python train.py --model="CTC audio transcriber" --win_length=512 --tokenizer="char" --activation="swiglu" --inner_norm=false --experts_per_token=1 --shared_expert=false --subsampling=2 --layers=6 --width=128 --residual_init="zero_last" --adamw_lr_other_params=0.0019 --warmup_steps=310
Rows from block 2 of a small CTC audio transcriber, named by matrix and row number. Rows with one number belong to one neuron. Each number is 500 + 40 x the weight over its row's rms, rounded and kept within 0 to 999. All counts start at 0. Numbers have three digits each. After the name is the row's rms in percent of the matrix's.
After each neuron's rows are labels from the 100 clips, of 14976, where the neuron reaches its largest size: "responds to" is what is common among them. Only what is clearly more common there than usual is listed. The data: short made-up English sentences, spoken by a formant synthesiser in many voices. In brackets: how many of the 100.
# gate: second MLP gate (model.blocks.2.mlp.gate.weight, 336x128), inputs 0-127
# fc1: second MLP up (model.blocks.2.mlp.fc1.weight, 336x128), inputs 0-127
# fc2: second MLP down (model.blocks.2.mlp.fc2.weight, 128x336, transposed), outputs 0-127

gate.239 102:475456500594501465429499590543477505490477508507437519511507487570547469545547450473546589466589481414511500493551493498515507450427518521496441555528469544482537500459520572560489505480475459501413537474442481597552536507504480527502491475526518468478491528460477486500547509561448538507530535478529494544496597461538553486497443484510456460477526588519473560461523525524523538514486
fc1.239 098:472538494498522486483541473476569527488543562453522533521532491462511552474473515465492469505468473564454564472502470424525573470538445476547478503501514526403476590463539491439525478423471416468510425413517516456508537513492580520450523523516550433526437389455440488476511475483501504471513509452536495475527564491473511513497554492549499592457508532510497530493468479474505502418481
fc2.239 090:455509491484503515519468399515527566511485430532488544547484482559539515521487503482554526454474398482415514495482477471513497515548454544446455487490487524466481504469560511505501515415501469491437467462528487592527573515552581524519533544464547480552452435437452561451580425529469437487473535491512478532488515482500485536453490466557440554477450515454526549461467463528525537501474
responds to: /oʊ/ (75); reverberation (68)

gate.88 070:533519532504450517506405502478465513481476527466516544452522506543450530482467560477471579533479518491488464523432462439446586528482526457567481517491487426434488471463419518449476570442516498593454500482514472483503436581518489436453511579389454556540509531480512474432487506484500527451469514450500569540509515526512509492467503459518549481482487440523522532543479445521484468476455
fc1.88 097:491544461484466472534481548505431566485526581432472555459451527551503498496499502501515517544429570580539504468469473458482603550537578468532448526449495469440538483497499488470442527517521498466451545441449507528530417511517492455505543497421498574542421468433509524488537445468480540566477475443484515560536494525536483531495516566464518474482465530483507514525534422465471530487494
fc2.88 092:478556538506508452494486577473478482578566496445532533542421540494533478490483476589482525548442556546541498452459471446446548475547592497524521524500491468505585462546487489464481508460481497453471519507488513521544473464555495518505509511414481560517462434477525474511477484500504528506456486392482518579556517479570422540520448555538482478540463489448471536483521403504516540487484
responds to: /p/ (59)

gate.211 089:387449449512438483516481493461434510493487501529437488457491385522479501512466512568510518450470436506500600496487473528484518484493513476516525482533429540546540516458496479433514545504498554512430537474467486486457517426500496467469453559458521538510561486428528492428467495626515499546493581468482566524509491431507462466512521506524497560438491504468458505530460439511477467507479
fc1.211 107:581558550545484552416445546504535489504466440576470439539460458488484498482559515506502462500425458490493597476475522508498491572570598494512503479543552482537488449471432530565530470471548503486517595462502508483522451490549552564502500443530491523514530448485443503514425465528501497540512486514548478500531524577448455566499561504526524508490517498526489528511485415483534481553491
fc2.211 103:522567505467431492489485562444599507579531434447508423487482476486542452464542558496506450497445516506482538452475467534403484472512504580509487499508526445470455508560453516588520425513580550498487535426446491473438541490515498520453462494498536480489557457490452528423486510542497507503536467489521486549499468557495511516487539554524560499533474452540468598526478500534530521475469
responds to: /ɝ/ (76); /aʊ/ (66); "our" (58); voice: child-like voice (56)

gate.11 096:482527510532464480456480459472514542578478510505431527537448508547419542530480475520471530464518454512467483494474502455523501470413459518510564475459505501452501503555606519500565513467532525524494442475458557526517484459434428467541569502508490436464488454475460477479464519468485480517477454478490543434451551461474474516520549472599437470480521559519421532465513412437438493539557
fc1.11 103:522535536508519528458594484460449513448406535429574435533514536494515518499554439569512471532490438550516525476575561429485506515465510503563533547483514539489464474514456499529492510521542504518495526487487459554510497432397482450511477432510477510474497479487451509478470474500427504549455478511576477525476525487496520485573438429453431497549604468526544521531477500553510456499522
fc2.11 097:350491538555515498467530432496541538526503483461584466511523502424477524461516557547577487475513508524457499488561530510453460479480471499520505480511447473596525566480462529505436485564495525511504492499472529534529524472437506466457569441468488479434543498481495485532425513473473497490473556489539549414453488519559519508510479417447461514516595487515517430539504529527507480460468
responds to: /ə/ (94); "a" (36); white noise (27)

gate.227 104:479423438486537543475443482510569398454499482532458490549437413486533454513544420458425496571554566474512511539502494521483490511504485562509546522489465467564543495447460515561492525545488522541476485453458510474477484506516471576438470496466509390486503424516561473556492526498494499514482488514518489509459527461497589513537508506488584492462564489496459462527577467459486504542474
fc1.227 096:520419502433515524497529461517495416518460430477474437524449488534534460484514482424454452538416493537504472561496468473447550582440554437555546531455490485565485475471517500542513456459496493501505526572526530454485497547480471436501482579479552522524467494491528510455446516557429452476419457547515520495512507477590523537509495532561538439450506449484547486484542524490479506563496
fc2.227 097:461511528525479420515491421435454525490551562473496534486526516495575539520499519421504488445510544464475478469472507524502452506500508527496515515554548526409499467505491529443493548580565475449472403529474494465409508447540467490533516538497615503506463405531495540487479459487450552514463524505492541515495443508545504502527462476564462510500539498442423517513503517524494405575475
responds to: reverberation (70)

gate.154 061:454449447507461460576460490499496491531534552545453452495556535589549502523466569425488506436516462461463479526451543475490476540440507564479516460424468517509403520458511507489469506483577531530480475536562530483438604496494491501564473512555457462492484427480499516533507466497510467440500510489499509485511499453535521516506602479469568466537478505504509505559448523460523466528395
fc1.154 091:494472544544537474456495468479525549503532495470484477475503485534460469492430458510488529509500437499526522513484474537452504506507496440509480467460493533534444545476466517477472545468511464482364442495468562521482498495515614482497490511587470480498558598499519464505540468514446453561445413486475528473484487427516473546506460488433582461519528505463406478405545468456478559466507
fc2.154 082:488427519537473526560461466500531520484520435508495510467461515564495481542483453506481499516479439502517549475467520515461461565541491473502449484482469518540475521459511491462465492486492441487414445501469592489496542446497579496572472534526531438485552575462489497477497465465448467611428454441490446460505492434461449575529484450493574495488536534477405472462556474482566509533476
responds to: /ə/ (82); /ɑ/ (54); "the" (49)

gate.178 074:519496500513471510549533545456564472553475462589460483471431457456499544471443514473505535430530435416425560454501461473526482515495453471516450487549462480484518494502464570477506501512489450411432500545562439479542553456505430492497440457452416471513504481440514530431522504489505503531389494445488493507519480542511452472541468426487470435488510518528532498482458562486535529502489
fc1.178 077:544531535490514520457538486496507484455512569475514500548551512541479475466535507468431478521443554484565514451448564530520527467486466464463463530404522518472533528386476491432493530536487473647533556622484521558522480528514575492497508511522497500465480473497495488499487519520485429494470447517414463458478475501542551564488528529549511594498501527463504460502542480458528509479511
fc2.178 080:493542559456567472438500529453506524492507422505446485498468475531528536570535483460553469512444542464579519531414508509502519531498406462532461511480462461497525478547559490479560530495452472504529561464518447526568565451458459470496474475461517480489600485539477543501484505495514484506465506433494486502475519396470507522546534464482523450584528437473472483547508518487537414409526
responds to: /aɪ/ (77); voice: deep voice (71); /m/ (65); /ɔ/ (62)

gate.71 072:456537547454481511521544441440439377460530560510437525539504527449505529543485456517471518468444505526512476522522591415452504550421388491547504535428490457505533434513486501490440486542539483573500505490477491517508533482406511482436531451539505465506516535459526558507480519497461477471517490495549493580488479456501450535505452488486522501500558451595491505495498529495537524454499
fc1.71 091:458534495558471463521549450534481506467502528430536577553517525540509502548424435426534460541508541499500474513582492530449471448527542485505514557439593447520457486521500540497494459454468495516505542531526401587474510512508464551489531553501449521457449537523483563485497476418547488512516518474543589459582497542434456475524535476505460494489517473415513570515522510498502517492532
fc2.71 090:504465472509444430496545501479521526491531553488467549523513505569493504564473475436510516494542511432520477455552451520476551459567580539551476539497615479494545490550513524527536472443436559506519614544503389549446518505531547533476526566491484530454518531527489494484511482461482562512546483488513555457543531537437467475511506457580493534507540492431489505540528446527456492490538
responds to: /p/ (72); /ʌ/ (43); /dʒ/ (32); mains hum (25)

gate.234 102:537511518515520516539519572512502495455518490592514469486397464504472475556516450494466530490516535488527563514504470483490480483470461499496485503505448471423441462513435499485516525612474510483522530537446538510554496518521453462545459515482473483428471560442445466484539514460471559538502561522512542481548492547484445489499478421473430491403511510413446537623501488497519439497548
fc1.234 102:527503471486592553470575496557505535479477471530508508559504490493466475525431542475532534471454578436480501467612428397533509480501542428483508548510474569484471499536434514482502480462447531515498463503517529511488555525550520485496432485491440494443491548459501486554550445493451601549528533511544553529444565464459464459456471506476517466515549546476456506506499460517482487460559
fc2.234 099:523512468448516404423516499495550487429504430433464476470464500523438462517497519529486483506398540427449499487448517511462524502543517454550498482532455452530509494552503532485547487508568469545518509540510511467499525498556419499486489473479470476403480493393467536505514559522466476482527472541486471493447519508453569515491436470479532423433442551425433534479530449500555508479472
responds to: /h/ (78); voice: child-like voice (56); "his" (44)

gate.127 089:485446424515492507458502438513557488484500520432478518520478504542488566530459538460450480575519566448445576438421533527468533469457463467545482516481550438456489484522591520443556441515568493497575481503499457532427533454545453528457507535450497558461462464437506483532492518495506464519524514444499521445497520518535540518526460538535511484485437526469538448533503478489381467534516
fc1.127 087:561551494432540527527519563484535554485523471501534467512540552543509445401577476487455507488521506462447510547453504464465430552519480525540455489564551482497476454528511431466472478515474510495510478502453540474547496511469438467443540567480520443448589489506548496484471498494453515465461505456422480500575434492466543523522493509450497485492418415561544447489454490550542529431489
fc2.127 099:539504508458469512550482505500458514482495537501538495402551528489517485465505549511477522478436484500505498475558462468535429484430519482539515442501525527381473464565439475436479488464434474506537479514493607526456544480459535513468420416502532472516542538493537534573447468462522443424491484481523507505484437518510565450528487599461526516484474470553554497493451537490481467431482
responds to: /ə/ (91); "a" (53); voice: child-like voice (51); white noise (26)

gate.316 071:485528580473450465446503528540511460505472509525524529511486466440484487463514489469529511493507463466442554532527512486489458528529414501479597489452519569480545491507416529572479476477524553439521492470556509476500435443466449528480529458477487452466557494455459457511554545465494469429480571511495501479470451573500502564459517459449458509517496477476545560475552405398478488426458
fc1.316 078:536533516510472496411518509559424579521510559535417537527471428485495478453471500484486458523516529501450537469547437422497504549482432407483507503493536483528484487553536565531447496476516500464427504526476488491549519476516476532510466561531514487432512477509461507521508482483535529513498637486570458561512468471523524504426462521542488587485502570502499586425536524528497486523496
fc2.316 084:484495554513448527530506524493460546551484488483485504560469467442465444512543521538515451464453565461441545539493486453480482519496498431410515525448568505492506519526530608562483509448501518474458511470526451549457490474480442548494448481503543415488531471496489506524523542478534447442499573552462485554539451550471406529412585491533467558497506512489462575483548450487458492512489
responds to: /ɑ/ (88); /ɝ/ (79); /m/ (61); /ɔ/ (47)

gate.216 075:507453494484493482477566532492539519424526546482534508456425546486474522532502460457538519542490506372420558482554436503524481501542512508543530476558528473534465531530589524505431484488521482499493514553487403483478520467427495580491477453470465505532581480552549525513442452473462533469503532486506584450513499463461498525491509473478497498443514499445501549445394529508436494472534
fc1.216 074:545452496439487520492528502487497523496482479552519484450503550393469504535518436480556440541512530471456513443567488478563436493504451549579562510480483485553483518535529551545547531483570503504551499554479421516504556472466533544536504459491398541538561541515527555504457463425442488485539519498491490453537486453468541496511533459556501451484509439500539551452452514446446498464574
fc2.216 085:449480535514470540426525499465545478486441508528531520463544561468477470513497458499517449575477548365447524475567480415514497487556451501571490469500484477493478539551560537554485516487507500524505438520448415516400499432461538551448527435477446521467535470506593505474505476499492447462549453527511589491511492463479496465530501509529513462499513488431453525455510553516469500513524
responds to: /oʊ/ (85); voice: deep voice (67); /aɪ/ (64); "my" (34)

gate.181 046:505548464491531442464465483552450495564489531516603551525520537431477537504487415469467496549493481453413494505522493473480464512553467451546479495472525542568496538559532438474463491517585512503471543502543485544495525480567502514449485545509494461484431518473474516530510505488446474608552517417588500495508511533490474491506539529455485417485495453478493461458540500474502442576410
fc1.181 081:476457491406419498548477497540436579451536520535455472487484519456472578521485506452463531517520489488571450492460457504466479482405546436533481515472569516511535477527541498535463568448413515524458466439491554463525553541568550530500462446504476503535529474552584517560475446518534495505527488549526468497484457504535469479506495520558544445506505540486444440442541500554489477451533
fc2.181 073:490511467448474435537487510563453563469557522551472476460506451428493563482526403478446521531517550531518441487474503492435448496435494379559496519478577489522498488537503507537468568459461503603472457482497535474520588488562535522530476511516531483500506529483559478565494447504549509538517502526532526500506461544555492512498463486552525451488486515447453402489470544543507473462552
responds to: /p/ (57); /tʃ/ (39); white noise (28)

gate.306 101:510496494516538449563486537453563458545514536465510557524449501470515459518507548507500516459484559460462520448442514444533513543510426589580494468496491557527485517561476561502512517435492541503446476519490578458492514536461548465456478500506443635469514482501525512519497511488499511532547467482503471567474590480460459497507478587529575468510521439550438516434489566498561476511467
fc1.306 088:537465481507491527443465467599531572421465533500473400447542451438493485493466505463612524509451473485509479466507491553454521481514491556454530517533521411494544465518477457511492521526509456488505472531482450535490539480510495470444535513547447475484481457486509509499503489518500558502479480536501543524530412533531502469449458447546411522561425572513568436515458434535426487516505
fc2.306 102:512466518454500460481513417565457490458458518513433500426538452582586533493514500480470497513503518564545495490507528500527475490561524473471540500515525452525534572489504451558506435549465455498468525528539471511507526485463462458509539536532501420529511528546475432578472468538461515476448496522465515536531452451569493473485494442600439607525502616472556526513517495501472478492534
responds to: /h/ (78); /ɔ/ (68); "horse" (35)

gate.128 141:488565511516439432516497506576512494502511534498538477478591452512432504507511447531418450446488430485482471450481550469568509495518496505556502556541465421537451494481542473570542425491520463459482498480515480560554512481471514524475469565487518492470520481546456497505508566419495477425455487439499533444520524466466524460523445518524489395482497495534511584527409472437482529513484
fc1.128 089:519533464577499440492499421560477510573450471522487427498480541506504536465525456439470504443429497522584494487507467520466508482437506544572559493484476469513509527475451532511551466504548493490527422494510518517545509538505529526486499470563555500463551438510610527474583566519476470453497506471431526444419483531480485524463465596515516520511500511512502486467425438509530504467584
fc2.128 120:523495557564457519487465493487480594557494478498503527529568488507460464506510433500513535498425436497468516569518501565576571458449498516493534499531493524499486548501541503535463496519555472439435413551535463428501480496510559552418454479437473550514486516557427520502533475525422493452543489509444484511490547444481536474525513563560494506450434460473539447515430507515554487496453
responds to: /ɑ/ (82); "who" (30)

gate.137 122:568549546499489543562586520460524421518500445486500521485490537528531567510505514441461504485546443441462547522528499515417473516487478511440414477574503486583517545488538466511564520451557492435467535535539518532544463486442500448532485494527527474486517499467469554533600438532577503499502478520500519458476414544464531465483547498537504496470527487492498540521520443428498420534452
fc1.137 109:440548489492510499502426592442498549495536543501483499464481476515471480506506435538501513472521496566488489490500513489571529580515598483507497508507488508454442462556452524455486444497468526580450500409513540526505500497455462495458519592505532442489459483466588442586445461549551460501593460490458431489477509509498453514549542489472458489572433510524552501475531498510509473443489
fc2.137 122:497496489437517523495509559520521498552575521456554429537436530492524531532429484500460444484507484566465538487482457531500513493518500495540422495508578463523472527520452505463488482523534533543482441518455449566573451485511515569476520528529430540548414495554488551472438490543552479471547550445505494466563507555529462485563481506467476460522467498499590564473449429514544475555565
responds to: /aɪ/ (100); "my" (98); /m/ (98)

gate.42 103:486493548449483501550573495510536476474491510406388490498455491475564450511424522467456494449462448491512544476417472439555479521448423577532555463516476560558490487538466522537505534519477570466496498505525456532514468490518520544433528501572486510423576486484533505509477544489469563458480490461430476510488502457506443501523519552441495508539545429520490526542514530504408476480492
fc1.42 100:437545526445544487496530550485566529492512474439495527419540491499542504518534471470502502472483473460542475431450518481503563550501435529494584516503537557493497497592485469560489519520539516431451482551507470478591527553497493586474474535535483430425518501521525484538516451503449423481524518417446513474494476453523414503534558549512508552553519474483479522430442449446519524526500
fc2.42 101:504602534542588466438549517457599491477491475493488582456535483487551515454458482471443522478440475448524456460430490505510554505453447509429510539527531548495467501534470475509516560493493527476518502538490504466507492507516547505436550505441533447438446448447528549514524533504464469510538435513385531453433498546492455540487524524493473485484495477518467474421537487515555474572449
responds to: /aɪ/ (100); /w/ (67); "twice" (28)

gate.85 075:532475422450596550465506523492490488507547501546526429511517427520428547560495531553508489467482503465470511573492530467531468522560477512519517458544544583464483526514536518553529470558465477501463522566470517521493539486484485453482522529482540562476553445427467514490448479468499454434507484491491473513498482438421533549458441486402564500563457469528502540435437548522437519478459
fc1.85 097:485428435471511439463495515594509556537560489492507435469466539496467526441490445557515476421536479512431460504470523418521503472468465538488571511471548484456542578541531533475517437499510570490518541500443450567498464507517440486498509471528484539457466590427477462513553552529518497486507481520464501395474491523501495541506488469467529543447563521445448524491473539571497453509480
fc2.85 082:513469480497498470529475485568510582565474500553478540502469557443438470433564488566503471415496505480448437570460505420520503424529511570579501489518527444392506544514473465459531447516461572479542548520521504489503452539463461511513500506525488509440414452459531528562521487532520475487517465510490514426539484463468520468445478472517486515435525549483459496542457442534480454521498
responds to: /oʊ/ (60); /ʃ/ (51); "show" (26); "me" (26)

gate.48 108:502486545457510456427464549525532557522519588468540538509517513499541529447405488482568445439419519494446510463507579503447559480484452563528518516488496509482464392523474472404469557553578468523474547491497476475456481486553419477556472435469545514524534534479514509474503438500523552521488482484510444508488473574455427500501524454526492499450503507440499518498493493472479510478568
fc1.48 139:561482426480572486516511504427427430552381484504540528526530518521453564505511542500522466512533552517496472486486475449535511543478439487423462408556482529510520500493495579467533474532412497518477450558494476504547517486501473537436537453518454512496583540492508589535448495498510451522522478483425505514553560455502507566477480499507547452540525521470549463495511527515484506544432
fc2.48 115:498460458467495449473491514478467452553424494429521558537536545503434542514482513442530498495439485519514421491423506457470501555489446508524544427570503514489477394527505558508510484542498490520465437487520462493466527521536446495475504432543482555496576526468545537522485490476497455518512464476477522537496481463462406523519434534527619484458420476470499508434495490472483468484409
responds to: reverberation (58); /j/ (29)

gate.209 078:444507464507513471509510511441546485516478425518512455501445507458499527493521517434536494519484516514499445489550455467455537502490381495473466450506500502488539424555501542524545478610526517486553523547557431596464419433491477493507481484423518531515532498442524520495494469456466541490438454468452531500575477463502449537467460561477481462512569539485494561524490498545416555540538
fc1.209 095:614451505498485522503555589557480536519503505535535475477513495518445503442523529487488466467412510440478449485514532456468469496556560501460445528455464531535443534435540544558555507436570493470500505514475529440429464485553482505505497470517505480421554528492499496487430544590565500434487486505463465479548480508526500475412479459538480470497466491407485502551563506482474474460536
fc2.209 096:606448517480496529496493547505428518533551484570524513530508456529496505478504531513429539433460438461483489548488488433521397470464581456483507540480497532499479540457513517479601485442577490488511487498436522454434469495545494449480490461526464530391545541516497490492486582522603517507472529475488482529529499501568467473440457442502519489518506463453487515527558536495462486450463
responds to: /p/ (67); /tʃ/ (44); "beach" (29); "slept" (26)

gate.64 085:436442616502528490437548577477540456480543505495442526452466495531496563513527449485473446525537556520450541613477461476452494527449585544555498527431527506441519512497559564502510505513487455493503491458521450515507587514481493519490483471492441504531482444424543481483479566516468444455442510478515487481495560520482535433523447524494552531455512525511482474488509498466482497408448
fc1.64 074:545472504516518435436498453536545542518455510502468467463491503552446539500491455487503524457476472527461514565477451446448482561463526455519515534427492516457517533444458537490456528561511556486488504506469520602455502576506509550514488491525497563495429478487552558475529439565556489456587526498549463530529474484552527535497427486564508521472458578497541406568460478484533566536500
fc2.64 092:491466583510473476488471515480547548459499474541515490476449485477458488523472462461486471524502548578426541559482481478482470474475481497532439498476480426428536489488579500508469525514457466516491507448545443553458555486451483548554467550508426508490486412463500548423523517511478487451481438489501560616498532448613585474477444486549513481506488577529502462524535531487470539492493
responds to: /oʊ/ (68); /ʃ/ (62); "me" (33); "show" (31)

gate.199 090:534502408452532517544494455461447454502462516461493518547462476581485524526419542460577436552525488475434502519491476546529522502494539515501432420524428528441590520563534498482478562556589476529451504491512500519504545415480459513490510511521464458476521472443460553464515419492428483523490513526460476489510472530523470474553524473561428519526447496491501473463505416499518487546530
fc1.199 116:523455465544473501529499487442520474482460527454524495474444472425551518492511509504448546522539478468478478441492479532526482481499567569544458534549464467520514497435535521493473452502530542455577466515473537558426517507528539518470452487431482477391560503463460503530518443526580459513499561509609412473459496515468485469518447605500489487476449519502537530486491529535509602536479
fc2.199 111:459483493449467505530438509454505466434511459448497487478540489461504483540492499493411557469546511452487454412477415472525516551524586557545460550498512511459478500474541465512533440490513490466624488515519518553452477510533550469518483472442468498454522489477437515561532469531550495527479575482570418440501490486490536460515455582547518500481481517457562536474519504495466583552539
responds to: /ə/ (84); /eɪ/ (57); "the" (39)

gate.173 113:501527513533503453491430539455434514448527435507494520529516479518546525549542481459474425475505537541488508502512496580422494486545435459535515555493455542406491473512492569520471549561545463503506488444504579518509542507542473508548483443495562534477572476584432547514502518523497451551520500567451502486525535548480526511400539467562575534473457502443481501482559477492540449463522
fc1.173 110:502578580482416440379543474481508533419580456503534501535523536550512547451495473533566512521460483494483500496494504475545571532504487453561557558522465440530516483561500516524454525463494467509484535372483515495464460526445527566480459521489491440492541610535533448528498483517549435506504521505513537484535466470497492551441469500562512490515457525484472528527477515528468527521521
fc2.173 106:578501529449520409493516505506465434506475476517530483488538592481525501502501535530531494457503524533461463526516531525488548534479483456521526454512514502518433484563476483521456544409462454503463515438468502534473435461541564577517473494532464517536545607560507384492473536460489468490546513518578483546524442461466493544517467502533504485510456515477512544510517589543446520579576
responds to: /oʊ/ (67); white noise (32); /j/ (31)

gate.254 113:532535555547482441461475504546428529447490489510484494519541449520466532498403562505545588441527427490509472524466548489455534512535468489453504490558405442502540502553549486439456488451527455431490481473477468460558516495521477549465508532477475472523512514542452524526462524472544483489444581486467583483495460476534479465460508441535431373502523469531498455488508523476529486564498
fc1.254 120:467542549502476485484575529621542446491502515475541557525492496533539537437515505429482498584534530504505538482520528486578490445417570490553441509455535508543475520466454566512541510501497505440492559490496481527500460525511509554491495444535476497471499411497504477459516470487486527458579487494518490464495467510455469545435523523440500535533477484527463557462518462429465499412380
fc2.254 097:488532557496480521474454501452526531533577524538469493610516454523505548475536543548479523479415523545518538447521447521453547580466554542447443509518530459469514467518450425508509501515444493461485509506507477466474558429441467495437590520485508558527499511504496445487396538549543523526466469503499532493511503504520526453557519452469446487536520470424441514526435510591494520491549
responds to: /aɪ/ (100); /m/ (95); "my" (93)

gate.271 121:475490544515466495435507558508448498471454485578519485489537545519472499418475466468464420453450473475474488505505494438508487489505498510382472474530510471500468544521443492456465545479505433604534470471516510489480534568496486446464476531465464515575433554545534531540443524515491459523465543426499467509508529568430483563528521446451492423469582507537466431482513529476546548474490
fc1.271 104:514538474460493532531481484434535488507571466475486526422498526471518516518509613417562514524524473572450520528475469506561543565475564457522504500604475555496527499560482507551529491517462515471491434447556494509510505447500520455541541484503499493517483468524475496532492454517458448563542541535523378465443452491490492534558486515520524545475496436558550525478467577526499410495535
fc2.271 110:455515483550446551511450537514480557524471500543569487493529498490484438452452513489538521498419522511502501440483462486436455467496438449485514447572495443460471474556432440553496536481568494521469490488544511503537564541474462444515481548474532503467467513534481487496475493573476443455469526378470488458526556517378486521495541500465554453440549512494470464532542580464533493480524
responds to: /ɝ/ (88); reverberation (74)

gate.323 085:493498505532457489443498552503485531490551511428450485506491517491533482491462455483456526572479527483467487476566467442433540434449494475469441435462520501566486500533487486413516516564430477537513508525542445473503487455441476532438513508522458561520447489478532468522426541406471524553514553538492482477426557457477495446436443475544485520509456522447503491521523422553490400440503
fc1.323 083:508579501428551484409504479551517524457569545472510525488512522564473468450426490414499467562430444608497504493482506484402561496544462449491479495503547545501483472459541487520516517505504488528544534471522508484457502419537458437459458577487435493557526500451503565484504480526454569476445465532483592441513518500518562531482509507475534492544529450459502498510538469480479499524522
fc2.323 077:541594526457502531501495506493500494558514570488543521443548491575507489495448500553526465523463548533554510491451473494508549450559531462462593556483586552506487496465541501460506495507459446473465527498517566451479496491540481500467497515508478484531564469512510486520483481415540423433605492489488547520487437501471565444444499446459554488567500419504461533496482433517528535579518
responds to: /p/ (97); "slept" (44); mains hum (31)

gate.286 116:519569438537478455468608516460448549566538480411497473491528445550499562553575439460425543550503466514526529488514445466518538521496477489472462534541459487493554450492568506488549454504524498510519564483489506482479490499556446484500497506557551461515562447548429481488532591475457500471452528493562564463478509476518470553460547501468464494525472517436527515444493451478440489555468
fc1.286 101:477442566469499545537408518517470444520508517549495534466484520429443495492476535487537422503531514481481525572492539479524447486472523513483519471408491472505442552398493483470484530472427464484507497557535530505542418466475508460472508502413525490514457546526418516461550510545522544452507580510511432550499466478551537471540531543465525508563485540485496594544445451498543529487456
fc2.286 101:511545477539504523513472493476534519502478535460465495500519466463491535513485489465471507539496535491495508566467442486542433571441494559476525526415371484530505488460575441503431453549505531496545532516458464472545482453533440462470505501448471433542531420565437453560571529510452543461499590558524418479486525532487418501502516505521529500525528431455490468507482513493543537522454
responds to: /aɪ/ (68); reverberation (55)

gate.318 075:521467506550550511493493528487455476530459519469555552524532552458494481578408589515484487472535453499455531486478482484530507476571531562564468501463561473573524489565569449524547492462539493507546453521509451438528538552538525492467443451532479529474554500447489587448458486451560558495507441508506540452535482531437491462419511529467474429517429488493464493498515447533454472547485
fc1.318 086:514479527538531477506482544528481501561506539545555525528540525511481470562464511586575505403513483495523425445515576453542503436561541481561531466459517489538527538458567459448546509463564511483484458453527497447533544525536483492512476370484463560499472568480541568429467510484546510564506487460501486485494508510464499458415515496479506444520469488449463523536428557518476500511489
fc2.318 086:500498564476550462520501553496499527570498545520499471560532518474513470532474509514519535392465516477563497539488550471463517478540461477578505467505554489552538498513501486493542547514498537572479540507472513514488452503544501491488492466451526588418483519471558514454525557531523508545518473459495547430542583488495529408378437489454511459484471501453424491571471569567501515528457
responds to: /p/ (59); voice: child-like voice (57); mains hum (43)

gate.116 114:440536458505530476431508510556507513492437485524519461499474497467484497532478486520434502505443438444564451499490446530428462378466475545568593512488522512442560493509551396473548478434532550519497497508452475470471570457488523512533444445437436533500525485524532517455460550457528496526482548439533549488480509538469534589474464498522445484510440460519508534498501464525449490528498
fc1.116 106:560511503564538491545514500434460586520517509433479577476505538518485495388561545500520470446455598444454458412529472518594472489493473497432476507520458504535536497475514595434405509585514553436473446496535506531503480498537546490514547540578540519512517456453493522508534483502529441523484507527475495507494481522438485496499510528552436473482541539472479525531495543485490507498499
fc2.116 102:452530587449564480474469541505439482543499543546479537493471436397552449478486467487442547498410461487514522529563445502501468556470475504477557505545481575444515580525586514497517527513498486519542499426462543541527498511523439436445574478479441495489469491469509488484487551522537420581500506485513554507452465520499500538453432555530514499486476480460436512522552489478495478460470
responds to: /ɑ/ (74); /ʃ/ (52); "shop" (40)

gate.224 033:501504459498518533606475531455494534524532434540543487450483522533574525557468495526531481502535467484559497539461493440504477466438518475424538469531370455525511539509464441549520489493537458497490467461469526507461524462515438395421488491468486493503532524416537515499515445527516460549531460446501517555463492482493468463434521482538509469521469432477431466472498476526535436473408
fc1.224 106:568470554499494517540497500551515559596456552536489457471476537502405469487523578498506402410529523509489522488537526447466481500438511479469523475513517511512473510517559555509586513465507431473538406443498520511496535478525539474425408443492488482528503533484485512522457509540508405553468488393506433459513507470456467519479477512522561463511502454514477475465485496485523450502452
fc2.224 085:522413578547489488556457532506518560545414557528469517448483525516403475527533584526469458413500503437502530495519487477467489476430503439536521464518527478504507523556515542530606524448490450515493458468503509484486508490506514469457433435486474477484495467458475480521448487519568389508459524439533457479479568506493512502479475534508555484478453487470443511557469452475508456502415
responds to: sentence kind: question (51); "who" (36)

gate.104 115:513498444483478425430462514518524520534474485525620495507503470524472527484425511512481439499473550471496446469439444497442530533492539512533561575519455487489573414466486482469534415432513534460480491511400538504496442499467392497504513485462491496494489490536500464480514584528554431530485469454518535477514488570463506519475545438511553505518426507518470467466514429491507516526447
fc1.104 126:467497529482564502474462528462508492456522454530452538484501472573497456457456531516505533539608557477484518476473490421483462457480532490468461515530586489517482499564541516479466435489463472506403463533441439459467511479494526477558543553476515463495515438489515490469524548483457565531502461491503474429515471433570553515413438556499495569557509475570525558518478443556553502502465
fc2.104 108:456511531471503588509505552430550537446481478490485468545485445552487457498498460496463442531589553495478493544447502405481393478478552486431444420561581518479474545498503474487495498511473466444465409510516471448505567492525530432576455486497501461462466476509463516480485550491506526519498513477465511536446478464560573505506438491514434565511500501541524497523498455556522549484515
responds to: /h/ (87); /ɝ/ (83); "her" (70); clipping (34)

gate.58 160:471569522528487472487497585538467478445540553509519513482475444520516569466462588519434549535499453508524503509547495539516482492488457540526573523526486463382442508569522566464491522521568442482471485470477483472596440488493507454491528449495449537453565462523470520570442521462473453528473523517467490492519453425472513492490528541514453428497510497475474529428571462498554460455521
fc1.58 113:514440502478483451512515377485558494488489465498514509517517544444467413519532512527467466505443487471528463438528532498530520506461563514540465484462481575595451561501482422524549499561385546517521516540471565516470516532460480543507519549499470474528474555507570474439546458496511538452520514557454499504481512552549507558541458518526540550451463461524533528538499505440467555544554
fc2.58 132:507533562558490477482430509432404551510516514465481463506510456499492544530470501514512504574425452408486530477449437530473486456454433490480485522543465447467479491502526561509471481422517414501401520426489426499498486467536526501516468456469500512439472429535439514534529521477477529440494499555505559512523480538504531410472458509435527466441450491458480480471462484487500485511424
responds to: /ɑ/ (83); reverberation (55)